config.yaml
dataset: "chords played on synthesised instruments"
hop_length: 160
arch: "unet"
norm: "groupnorm"
hidden_act: "relu"
widths: [64, 128, 128]
blocks_per_level: 1
scale_shift_norm: false
upsampling: "nearest_conv"
init: "kaiming_normal"
learning_rate: 0.012
momentum: 0.98
nesterov: true
final_lr_fraction: 0.01
warmup_steps: 1730
Rows from block 6 of a small spectrogram flow-matching model, named by matrix and row number. Rows with one number belong to one channel. Each number is 500 + 25 x the weight over its row's rms, rounded and kept within 0 to 999. All counts start at 0. Numbers have three digits each.
After each channel's rows are labels from the 100 clips, of 14976 (inputs lightly noised), where the channel reaches its highest value: "responds to" is what is common among them. Only what is clearly more common there than usual is listed. The data: chords played on synthesised instruments. In brackets: how many of the 100, against the usual share in percent.
# convs0: first 3x3 conv (model.decb.0.0.convs.0.weight, 128x256x3x3, each kernel summed), inputs 0-85
# convs1: second 3x3 conv (model.decb.0.0.convs.1.weight, 128x128x3x3, transposed, each kernel summed), outputs 0-127

convs0.95:502469429477539451512492503518521468500490467508558478491479479487543491364495436470465541433440474534491485479478550513503489503520481487472497487530463463500520508497481506518502485488530490510480518525504499452502515518456510516443436518531479512478486502
convs1.95:524495517512468505488496472495508504493530496475479439523492491480497453543463517460473524479461466520561460489473487501431494530507491481473520521493512517492511501487495486520516506506487517502492463532448509492518481524470511493491487503471512503502474505521486516448477529466487500510483546489492490473476507491483559464517519492461446459472563507512506501533491504477488480463471
responds to: horn-like (27 vs 8.4)

convs0.82:482491522475499523508513514435467495502540505498448497522511480500499516474504485506471461499500439485504494419482512505486496503484490445484501485467448461522551427511499486546501550488413510516491500586550473488544518533469494507490513480497491554554481498
convs1.82:470473473534504510522529464526536519475529486463494481483484473484518526468461478492518523495508458513488453448534527508478527531478523513451504491496499477534541504530486525477482521526485475508480517454484467551470487531480522509478480489471516485518484521495523457521472489511481479488506460504505481463500537519527496509452528524514493510506533516467487433517494534518511467512523
responds to: arpeggio (98 vs 49.6); the note F (65 vs 28.8); playing: arpeggio down (64 vs 24.5)

convs0.27:504482507476448468502476509506504547545493549513526536517539500509544485506497464505468486494554500470529472564496490494470519538509485499488507432487490494493507496481496486507446493490500545484484491507511513476478482494479488510531576479485471496507502519
convs1.27:493476512477503485504506511501499532463536496522497495520525504533460462532464487511525478500506554554502517485475486526572516520527518504492527548506468518497535523454531504471449532503487526511514490498529489525462483502504563548474476508487479501488511520474487508460512478543470479503509518491496497529529500472497475509524470480514504513545471457473545487471531483499504521488518
responds to: playing: strummed (54 vs 25.4); marimba-like (52 vs 8.4)

convs0.75:555514535500524444546505535498545500474535500509474463465489511489492508551502509490533523488461539487444517495537504534522492497476518513511495508461510531542469538428509534528503513525500483527501492533537487509499498523477462479452523492526478485478500501
convs1.75:529486506485494523492557496503539530489527486475491471516547481470504464507504491439526502464480487503523484540519502495494499470513526488523487482456527541511510499509484518552516507497546504501457474486545493509553477510512478483521499514469498487526487467547519488482497536504509525525485503571480512465505470488483544529559523487532466492479526524495498508468535504499536492491519
responds to: organ-like (28 vs 8.1)

convs0.110:484483537523481501512516519483525501565512493480481512479497586481480488518525506513551509496491494494502459479513521510472353511462521483527507469460499489502493514495508544512533512583476465470500484475520513486474501464469498467529508435513455451487500523
convs1.110:484481448489448475509501495507506506506488512509488468487488481482476505526471485487490497526520510494495519531491464525535502505491522527474505502497532519470493499487520469489439495489519494506495473539524526548472511527528470504525507460499477453495459495474439492483502573496429516481514477491459495485465521488493519485494504493500512503472456503491466420496521517497523511497554
responds to: square lead (49 vs 8.4)

convs0.28:526487499496313527499469514507506560517483487528482539530517506517535526502512476486443472522478510461482511486524477504478487491501498495510494506508503494505526510484521472492471506512525536489513481476501477486505507511485560474539528491526508501478460520
convs1.28:493485487484505519487516492476461518506499524449524479493494503421507484485481475583507485493485529521496488454546499489472495473536509509504494508513487485521488503471472465504436513485461501466499508530455527515500457541501494513505479487488497469489566505524501509509506510476514489510522492515520535445500512526537470523469485450497473480502460498481473486497513518459535502485495
responds to: vibraphone-like (40 vs 8.6); instrument: organ-like (27 vs 8.1)

convs0.55:486476454530532500527538507487483500567511502397503477530529541487473494511507534472504490495480505413508473497533369489493545521492509523526510558493475494494490493452491521513502495515493474498525478507483485511507494485475486478467509447521481470505548460
convs1.55:517489516482479491521509496470530491496506474499504484493541478527516494493483489500478470488509493546492509498502480520517462551538529535495554492516485537503471472485472469532534521493494473483480491523487543565489539495477467493476508478489487489490457548466453492496451537518457517490488481462518518494505497490475505472455499537459516482464510524493432491514526500516507536528473
responds to: reverberation (60 vs 35.1); text has "reverberant" (60 vs 35.1); clipping (33 vs 8); text has "clipped" (33 vs 8)

convs0.59:533471521488506527525477491453515527518532488507476489457498512472500489500533491447514459482481482532466505559488504508498485512565496523463492524507492509455480465497478512498519512520442506499559506515488510507516490473519538505518429529547526560507552548
convs1.59:552519517500505516527496524487535500517492480476489485513518511499513498537523502495475517510535469498516516536519504484482475562491487488516562486491538460479519524504543506466517495506535492504460501538476489541491511490512493520514495521492506502486536507461508548523568465474512464512503547496464540476578484515474482529521494488467480505487501492513538540542499518526514523512483
responds to: square lead (72 vs 8.4)

convs0.99:488461476505503512479496529515538497538494476522529542512496508498552540517509531494532481511498474467456522471476505468478516471462537513486492494553476505486506491461519526510502472482465485498513530495520504499481466524520510498480475466522507481495493469
convs1.99:492508554512512509514504477505514533470516491513574490492540521522506487503497551509451526519455507486483457506507527519514433494451487503487473493513483518483524505517495489495526516478512515530466468521472523517435485493525490516503527517500482473495519523489531505505480514537494438529494514508504532488471501474479493512519497489518510546522508532500463537526498526444477505556502
responds to: arpeggio (86 vs 49.6); playing: arpeggio down (73 vs 24.5)

convs0.109:386475511493473503510488534514506423503472507521481539478502467487505481520512499479496431507519498478531472517536531511488501516525488513488508493510489525479480478445487516488440519484480496499490519482503531540503520478518485511538472519469474522502515505
convs1.109:482516503525489474459530520464495503494524519515486463484531458519480491525439451510500479525519512517499490492505502486525496522544454504496454493518553479505506471479511485484429520492480475496538528508555491528524493508498526551479513526502467461470482462459492490463490486488479449499479503502494521533473521483516510497536537508496504489493448484494484533529475466488504513495530
responds to: arpeggio (100 vs 49.6); plucked string-like (36 vs 8.1)

convs0.120:496538502506501573502501509560501483536496526411582499503477476535491483510510544550528506519525507504495546466514499469517517476500484549525504510497474477453510558511484479505515484514454483505478508517499490510518483485457486481480434530467482472503513493
convs1.120:501510502512550460460520504480508494495496481510516539534517527511491516501519488481485458552513540522459528457468486517532498479455503464523463489478490508475440523472441506471478463515446522509511509468491530505483489468462484499498531463443491501473492497500471497494470495504479546490477462464503514482481503494496505489489503476497529435473490512458490490480498536492485491514504
responds to: the note A# (61 vs 29.7); organ-like (25 vs 8.1)

convs0.119:426486487478504486505508466526590501473506455505497515488518536497507515501500494542484511497486506466534528500509543482509466479485510491505496474477519530521496494514513493477514501501503523502518540504542489519493511452462503531506508489534517478491495511
convs1.119:484463513474516501490480454548523496517517544535476487514518477517539498489525505536503543486523532506526503520450499519510521498467488582527543513524514477483484526527460459494483488492490498464494491483495501537511520502529506477499490464493530499502511511500492462487472516509510488536509497470484503477479512486521526441521476482459495507499545553498493582536489521516501488517488
responds to: arpeggio (79 vs 49.6); marimba-like (51 vs 8.4)

convs0.100:491585547525484518484480544485528496571506491511477516508505504482487537542527503532512536512485520495509464500510506503520470506485508479503509479444473499536462504489513470488476490519458474485512485532531514511499473487506509512488467533483494499485524543
convs1.100:514503459486491487452412474472481512494466516516501501504464549470495469521540482524503449446484489478522484496505476518474510483484512479473521452477506527474509475501527474491518493479511477500487520477468517532491509512474496506472484502536501465475450513523523511553497508508488475520476492489534483503502469493519515479486428562524475483480515514508521470488523479527521489517505
responds to: arpeggio (75 vs 49.6)

convs0.65:555495491499536498487493499527474487508494476541496450537536491508515497466513509498466455473497488476501469446480533480517497513518489483497483494493502496460517486546434493494474502536508493493462519500482477529515525518524537496517414492443538527462492489
convs1.65:485470481517479456498525468472481460514555511516489511505481487497440489506504484517490446502514493479487479498485510480476521475494479550485507523465474466485508508492470483490485515502476539481449465523514505527499538525505452512498429472497478540479478451486521476499449490478476512496494478463510456476543520541480462510495501496512510510505494494482518448475510552510478498497503
responds to: saw pad (32 vs 8.3)

convs0.77:491516481492557545476557500523469464483513517440472406470503500507490515469502515465438510507463478485510497501475347490503504492461512473486505502522502485482540496474517484505512466506507430492496501512455508484487513471513510501446461497511492528535529483
convs1.77:524494487494509493527522482497509513469502486471472468479519496517467498511521562482519478453525479505513477519454509515484507547501463497458538470525535509504469476524499476511493507528491537437496455537510466511536490494481493478487479525462481503472526536465517513484489553495488535492491522512505471519506497532558495497512545502513471444503530554515508516454527513490504491495508
responds to: strummed (95 vs 25.4); marimba-like (55 vs 8.4)

convs0.60:472512445497537512480475516500514577482476496510489377508482521494511484507538512393455444445521503491469455523510529508500483491532495484517460499508501487505532514470489509503447513539491453534561509476476521523483506471469460496435351487503517501513505527
convs1.60:511496497492511494456514506495490492540505540500501505483527490493510502553500477506517470514494518512516493460487514451507525506515500510432538529512513504533530509454500485490447450506492509464486448529493485491518508536518458516487434552467486471503477509501495529500488492450514546457511495476472518492482501515498478479450532506509496445492526525505465517456479500509528534499493
responds to: square lead (55 vs 8.4)

convs0.61:482443501514518517526531554461444499527503539510506506518455508479504487502522493509529480518488533422470522500510469512491512417489495507488483570518497509524505490512474515508508521517479484505511504462491492479530530523500493470481551467551493501485501510
convs1.61:497492522484499510532505484553503508491500475553488479528533488463471534530484565520533480522505495543492509501500480518485465507525495519506504495500475521515518478478502523490475433566495498508462534503532485468527497490487544514490508498483487500510511493471483547520514496500541465517506507499540566517458486491511500452524492514496488530492514554505557533506514514535471517522512
responds to: white noise (30 vs 7.6)

convs0.52:516493529472502479550481508508543531485523463557501521506506498471498506501498539446491463479464513506504512463548482501510513484491470526539484460515496458526503484479499526478518507486474545484474514533512532487501500489516508556506516491483547498476429513
convs1.52:465471481483499504497466506492496469533518464487442498506480490520523540465503532535497483507538511488503533472545480493506465442479521518463472510513507510486514494512482509490573493508498536494529469466480552481509522519460542493487530532474497492457470487488501476469531537500479492485497515475476495503479534503522490512434509487517501474475500535547552514505476519523499485512516
responds to: block (55 vs 25); mains hum (25 vs 7.2)

convs0.44:491505553494544483481514504511489468565514522512499526497480524518497515467437489531414433511514476456482497477490486451489507490522519455458473490459531460531531527532471447516508483518561498478514507461478437542461565483527532479466524441474541496475539468
convs1.44:497491466503469491512484538485516515491519508501479501468482494502502540498507482509508497531465501505501500425504505494506462523499558490493480502492513533537467487530522483455408510480446501515492491470504506526507508515519535506508492500501469469453457516525521509511415518513481491527519454517455467513499504536500492500473512505524518482459501521477476458510500536487499522491513
responds to: arpeggio (99 vs 49.6); the note C (96 vs 29.7); playing: arpeggio up (67 vs 25)

convs0.11:454507429533470497478495483489466516527518484510549538483488494500477480443488483532505493510553491500475522488478491514459423503542480517476485517455483507458483509519481496485494503460521546521485489469498477563536496548478512472506476516459485501493489503
convs1.11:514515486478481507484532473529515525469560502493492480481465476523460463524506478444545513487492496510544503539499500514518496542547506477484514473488501509496468504539485484500488515529496519470493467502459508486515498505498491494475463512467549537500479487456478519484462510487485483492463507518462519490500477504477505483482537482512458483535482484554529515459509441470538501479452
responds to: marimba-like (84 vs 8.4)

convs0.113:471500552479517498496499481520467485430503460584512479493480476490513467426505524477446523481447532475527472481473548489536495510530521504526470507508544464494480508485501494511496499516522478482470478476493485503495511465447467486454481455521465479453489479
convs1.113:516532460499504535539506463548500480503530543534482504508508549514518502526524561464539504491473520520488505481494465500464504490512487501552486523476488530510547501507526477523503526513544481523515484512488534476498506505509502549500454519481511460504464519542526527487505494483546501505468472490492513494544504497524445493529559492518516497523469514508488439494486499503486521480522
responds to: the note A# (74 vs 29.7); playing: arpeggio up (63 vs 25); instrument: plucked string-like (37 vs 8.1)